{"encoder_arch": "resnet", "model": "encoder-decoder image transcriber", "dataset": "numbers of one to four digits printed on busy colour backdrops", "train_examples": 295000, "image_size": 48, "crop_scale_min": 1, "horizontal_flip": false, "translate": 0.12, "color_jitter": 0.1, "tokenizer": "word", "vocab_size": 8192, "encoder_norm": "batchnorm", "encoder_activation": "relu", "encoder_channel_attention": "se", "encoder_depths": [3, 6, 3], "encoder_kernel_size": 3, "encoder_stem": "deep", "encoder_avg_pool_shortcut": true, "encoder_widths": [64, 112, 192], "fusion": "cross_attention", "decoder_width": 192, "decoder_layers": 8, "decoder_norm": "layernorm", "decoder_norm_position": "pre", "decoder_activation": "gelu", "decoder_mlp_ratio": 4, "decoder_head_dim": 64, "decoder_fused_qkv": true, "decoder_bias": "none", "decoder_qk_norm": true, "decoder_parallel_block": false, "decoder_inner_norm": false, "decoder_positions": "learned", "decoder_cross_attention_every": 2, "decoder_tie_embeddings": false, "init": "xavier_uniform", "residual_init": "zero_last", "optimizer": "muon", "muon_scale": "match_rms_adamw", "learning_rate": 0.0016, "momentum": 0.98, "nesterov": true, "orthogonalizer": "newton_schulz_5", "adamw_lr_other_params": 0.0018, "max_steps": 5400, "batch_size": 512, "epochs": 9.4, "lr_schedule": "cosine", "final_lr_fraction": 0, "warmup_steps": 270, "weight_decay": 0.2, "adamw_weight_decay_other_params": 0}
Rows from block 6 of the image encoder of a small encoder-decoder image transcriber, named by matrix and row number. Rows with one number belong to one channel. Each number is 50 + 12 x the weight over its row's rms, rounded and kept within 0 to 99. All counts start at 0.
After each channel's rows are labels from the 100 images, of 14848, where the channel reaches its highest value: "peak on" is the class under the peak; "responds to" is what is common among them. Only what is clearly more common there than usual is listed. The data: numbers of one to four digits printed on busy colour backdrops.
# convs0: first 3x3 conv (encoder.blocks.6.convs.0.weight, 112x112x3x3, each kernel summed), inputs 0-55
# convs1: second 3x3 conv (encoder.blocks.6.convs.1.weight, 112x112x3x3, transposed, each kernel summed), outputs 0-55

convs0.96:52 80 52 39 45 77 91 43 60 54 29 59 58 63 38 56 38 72 34 29 50 45 26 65 72 48 47 43 47 61 40 48 51 39 43 38 60 57 35 49 59 37 54 50 39 43 41 57 38 52 44 52 56 46 61 49
convs1.96:62 52 37 48 54 50 80 50 50 56 60 72 48 50 51 49 37 55 54 51 68 38 48 63 55 49 45 66 63 39 49 66 46 51 50 48 58 68 33 65 59 36 34 55 53 56 54 32 59 47 59 46 17 40 43 48
peak on: digit 2
responds to: the digit 2; length: three; first digit: 2; last digit: 2

convs0.26:33 50 56 65 47 40 38 65 41 53 44 57 41 28 45 20 71 47 59 60 43 53 39 49 53 57 51 61 50 29 48 44 31 53 57 36 51 56 67 50 55 39 35 47 45 56 66 56 63 32 53 69 65 49 33 40
convs1.26:63 36 63 47 67 47 48 34 37 33 67 57 71 59 48 59 54 68 47 45 36 60 27 44 51 39 47 66 37 44 52 73 51 54 41 33 11 44 47 46 41 45 37 54 67 51 44 64 52 62 42 27 55 35 67 63
peak on: digit 4
responds to: the digit 4; italic; last digit: 4; first digit: 4

convs0.103:46 25 26 67 52 24 46 46 48 48 37 42 52 49 54 39 55 39 59 18 48 51 61 61 42 48 52 33 54 74 17 36 42 24 52 40 36 39 57 70 44 53 50 45 61 43 45 51 49 47 49 38 50 17 31 44
convs1.103:50 48 38 64 32 49 57 41 66 75 43 52 61 55 44 36 44 39 60 63 60 62 45 56 59 38 39 54 35 45 38 62 59 45 66 47 57 37 36 45 37 47 49 69 26 52 63 51 57 46 65 50 37 50 32 37
peak on: digit 4
responds to: length: four; the digit 4; the digit 3

convs0.47:21 81 49 58 52 45 50 62 64 52 50 48 32 72 55 49 65 43 51 42 40 42 34 43 59 57 43 55 57 53 53 36 32 59 50 46 54 43 44 50 54 53 42 51 36 45 24 51 44 64 37 37 42 57 35 56
convs1.47:77 55 47 42 38 63 62 34 30 63 42 41 68 29 48 54 48 56 47 38 29 56 63 48 49 43 64 35 42 59 55 51 77 51 63 54 50 49 61 39 40 40 51 55 62 44 49 60 74 48 54 57 63 53 42 50
peak on: digit 2
responds to: the digit 2; length: four; first digit: 2

convs0.46:44 51 50 26 41 29 38 56 14 52 50 46 32 30 30 43 60 59 52 56 36 52 84 37 57 38 66 25 56 50 26 65 55 63 56 42 48 46 60 56 35 56 40 52 68 49 53 50 28 41 35 38 47 32 42 47
convs1.46:50 50 72 61 65 63 53 45 55 39 73 57 55 54 42 52 50 46 60 50 63 51 70 66 55 32 40 40 61 35 40 56 64 58 53 41 52 45 40 62 61 56 33 39 41 35 67 56 33 24 52 62 36 59 69 57
peak on: digit 1
responds to: the digit 1; first digit: 1; last digit: 1

convs0.93:27 56 78 53 43 62 49 47 49 55 21 70 44 28 31 48 65 51 80 38 42 32 60 52 67 53 44 55 53 42 47 24 54 48 42 57 45 43 38 51 53 48 52 51 58 59 26 37 45 51 50 50 43 28 73 66
convs1.93:52 53 41 32 41 47 66 61 45 47 38 61 70 49 42 55 37 30 10 61 76 46 42 50 65 19 62 62 48 52 45 67 31 71 46 48 38 62 53 50 52 42 43 40 66 52 37 60 46 39 40 56 44 32 40 56
peak on: digit 2
responds to: the digit 2; last digit: 2; length: three; first digit: 2

convs0.31:76 47 41 43 69 60 41 66 51 51 67 32 48 36 24 23 52 40 34 58 48 27 44 36 50 49 47 58 43 51 26 34 51 61 46 55 44 62 46 61 49 62 59 72 42 65 70 56 62 43 64 48 59 46 49 61
convs1.31:65 51 51 63 44 45 55 59 37 55 45 24 51 42 48 40 49 75 55 38 47 70 58 51 62 59 55 57 70 76 42 18 66 66 49 71 60 68 42 49 43 54 58 39 42 68 40 38 49 55 39 68 54 58 34 59
peak on: digit 3
responds to: bold; the digit 3; red ink; first digit: 3

convs0.79:33 58 46 25 28 43 06 33 52 48 73 61 53 50 48 46 42 59 48 38 49 47 69 45 62 51 28 36 54 53 61 47 58 49 64 29 53 60 35 33 48 48 42 45 48 43 29 44 77 57 47 55 38 46 55 43
convs1.79:56 70 72 59 68 36 27 48 61 37 45 43 64 28 44 51 47 48 41 78 60 61 69 51 33 59 48 57 50 39 61 71 45 55 36 59 43 68 30 59 54 53 53 57 25 59 49 56 50 44 51 36 50 42 72 60
peak on: digit 8
responds to: the digit 8; length: four; last digit: 8; first digit: 8

convs0.66:44 39 45 81 45 65 48 29 53 38 49 42 46 45 17 42 38 31 52 59 47 58 64 51 35 74 55 37 61 29 55 53 51 50 64 46 33 46 53 33 66 36 40 63 38 38 52 44 60 41 39 44 48 46 58 64
convs1.66:48 58 48 41 58 38 61 57 34 41 47 35 54 38 28 47 40 53 42 42 72 59 51 60 38 50 58 57 53 64 60 39 62 51 71 48 69 47 31 50 54 47 50 44 50 48 34 42 61 62 58 46 32 49 41 58
peak on: digit 5
responds to: the digit 5; length: four; last digit: 5

convs0.70:46 26 32 39 36 32 12 45 36 34 26 53 34 45 47 47 46 51 50 47 56 63 46 55 27 48 47 72 38 60 12 59 59 52 38 59 63 42 57 47 55 44 55 61 52 38 37 40 50 56 63 44 42 60 45 32
convs1.70:50 35 49 68 60 72 93 45 50 62 70 37 54 55 54 43 56 45 58 52 38 58 53 64 65 49 64 40 28 35 18 56 55 62 79 47 49 24 53 75 41 33 34 30 47 47 67 50 45 70 47 47 37 38 52 61
peak on: digit 4
responds to: the digit 4; length: three; last digit: 4; first digit: 4

convs0.11:45 52 38 40 42 61 23 49 39 48 22 53 32 63 51 36 37 48 46 26 72 45 38 53 44 42 30 53 49 51 36 47 75 60 54 64 53 46 56 72 68 53 66 51 50 44 91 41 50 47 34 48 35 45 35 52
convs1.11:54 41 52 52 56 35 05 54 46 61 67 44 69 49 55 34 40 34 59 70 51 68 67 39 67 33 31 49 51 40 65 59 74 49 72 67 42 56 48 54 51 49 60 62 30 62 56 35 61 63 58 36 52 38 60 34
peak on: digit 6
responds to: the digit 6; first digit: 6; last digit: 6

convs0.73:35 61 41 43 61 62 68 52 50 44 22 27 44 43 43 48 47 59 60 49 54 62 34 55 45 46 62 64 61 56 40 43 62 49 49 43 39 55 36 50 49 14 56 58 44 49 30 45 56 42 37 50 32 54 30 54
convs1.73:49 52 48 27 34 37 69 21 48 48 69 64 58 59 48 40 63 67 55 39 46 51 49 53 44 38 54 25 44 63 28 42 47 57 51 52 52 74 58 33 44 40 49 64 43 48 45 36 46 61 46 52 40 62 47 57
peak on: digit 2
responds to: the digit 2; length: three; first digit: 2; last digit: 2

convs0.1:23 52 47 48 31 46 42 48 73 48 25 43 61 42 62 57 47 46 45 55 31 62 28 58 56 55 56 46 53 38 59 31 52 40 44 34 27 52 46 64 43 46 47 45 67 65 47 43 36 55 36 32 61 40 53 44
convs1.1:51 40 55 54 66 57 46 44 85 41 68 63 26 57 57 60 36 53 55 65 50 38 43 35 32 64 34 36 57 30 45 37 54 48 52 62 38 54 45 54 46 62 48 56 54 65 42 50 58 44 34 43 47 54 66 45
peak on: digit 1
responds to: the digit 1; first digit: 1; last digit: 1

convs0.101:55 33 59 46 54 62 38 74 57 44 43 43 53 49 58 39 42 32 58 42 55 50 64 31 62 58 83 22 52 41 50 57 37 57 67 49 37 35 48 37 44 51 41 48 46 76 70 63 47 36 42 49 50 35 45 37
convs1.101:64 49 44 40 43 54 66 58 30 58 72 61 75 49 28 55 44 45 38 46 46 38 53 54 59 42 42 53 42 50 24 79 49 59 69 51 55 39 53 61 18 43 49 23 40 36 61 51 58 60 64 55 59 54 49 70
peak on: digit 4
responds to: the digit 4; length: four; last digit: 4

convs0.6:45 58 34 28 59 54 12 48 66 56 52 57 58 42 36 33 14 47 46 67 50 43 27 60 38 31 52 66 46 50 25 49 44 41 46 57 49 44 28 69 49 68 57 53 49 48 52 37 43 50 33 41 58 74 64 39
convs1.6:62 60 46 53 59 38 26 63 42 37 60 49 57 56 53 54 56 47 13 54 46 40 34 45 59 19 31 56 61 50 68 63 30 52 56 45 49 45 64 55 39 42 56 43 56 51 49 58 48 57 49 52 39 62 41 42
peak on: digit 6
responds to: the digit 6; first digit: 6; last digit: 6

convs0.15:37 53 45 40 61 44 20 29 21 66 33 52 49 41 42 42 64 59 41 34 34 53 63 47 50 58 39 23 53 25 59 32 38 47 59 36 60 48 50 42 44 44 33 48 48 56 41 51 52 41 46 39 48 50 42 45
convs1.15:49 62 73 48 56 47 62 50 55 47 16 30 54 54 51 40 62 48 25 61 79 42 41 63 55 66 57 50 59 55 48 41 64 58 49 51 55 28 36 55 54 34 40 52 46 39 33 51 60 32 59 63 41 67 42 46
peak on: digit 5
responds to: the digit 5; length: four; last digit: 5

convs0.95:45 55 41 58 31 51 42 59 56 55 58 32 58 51 39 38 48 48 56 30 46 54 49 49 61 47 36 52 53 50 47 27 59 42 59 37 34 42 47 52 61 62 49 43 56 65 55 23 53 31 44 29 40 60 38 53
convs1.95:36 52 22 65 47 55 44 52 56 72 39 39 47 51 57 42 43 62 50 44 50 58 72 38 55 54 59 81 54 63 58 44 68 55 56 40 66 61 30 56 48 33 48 53 42 41 47 50 52 41 71 45 62 47 38 36
peak on: digit 3
responds to: the digit 3; length: four; first digit: 3

convs0.8:56 75 44 75 48 48 21 25 44 55 59 40 67 43 42 57 39 38 59 45 50 66 36 50 54 52 42 59 57 27 35 03 54 53 45 53 49 41 59 46 61 33 47 50 54 33 52 45 37 44 47 61 51 41 46 46
convs1.8:48 40 53 43 47 61 60 43 51 44 42 48 62 43 72 60 46 61 39 64 66 72 42 50 74 24 46 39 41 61 41 44 59 45 56 41 47 16 62 53 54 58 24 28 68 47 32 49 54 79 49 41 64 59 55 62
peak on: digit 5
responds to: the digit 5; first digit: 5; last digit: 5

convs0.51:55 40 43 62 47 52 22 54 44 49 32 45 47 73 69 33 55 39 53 29 55 65 40 50 42 51 48 68 42 50 53 36 29 30 47 52 25 49 28 78 55 46 51 55 55 41 39 45 56 59 68 63 75 42 42 31
convs1.51:38 60 60 37 57 30 27 52 54 41 38 48 35 42 42 40 57 49 45 58 58 38 49 48 62 40 33 61 64 62 70 57 57 43 45 51 26 76 56 47 49 43 37 46 55 27 57 44 63 73 50 45 77 75 51 30
peak on: digit 8
responds to: the digit 8; length: four; last digit: 8; first digit: 8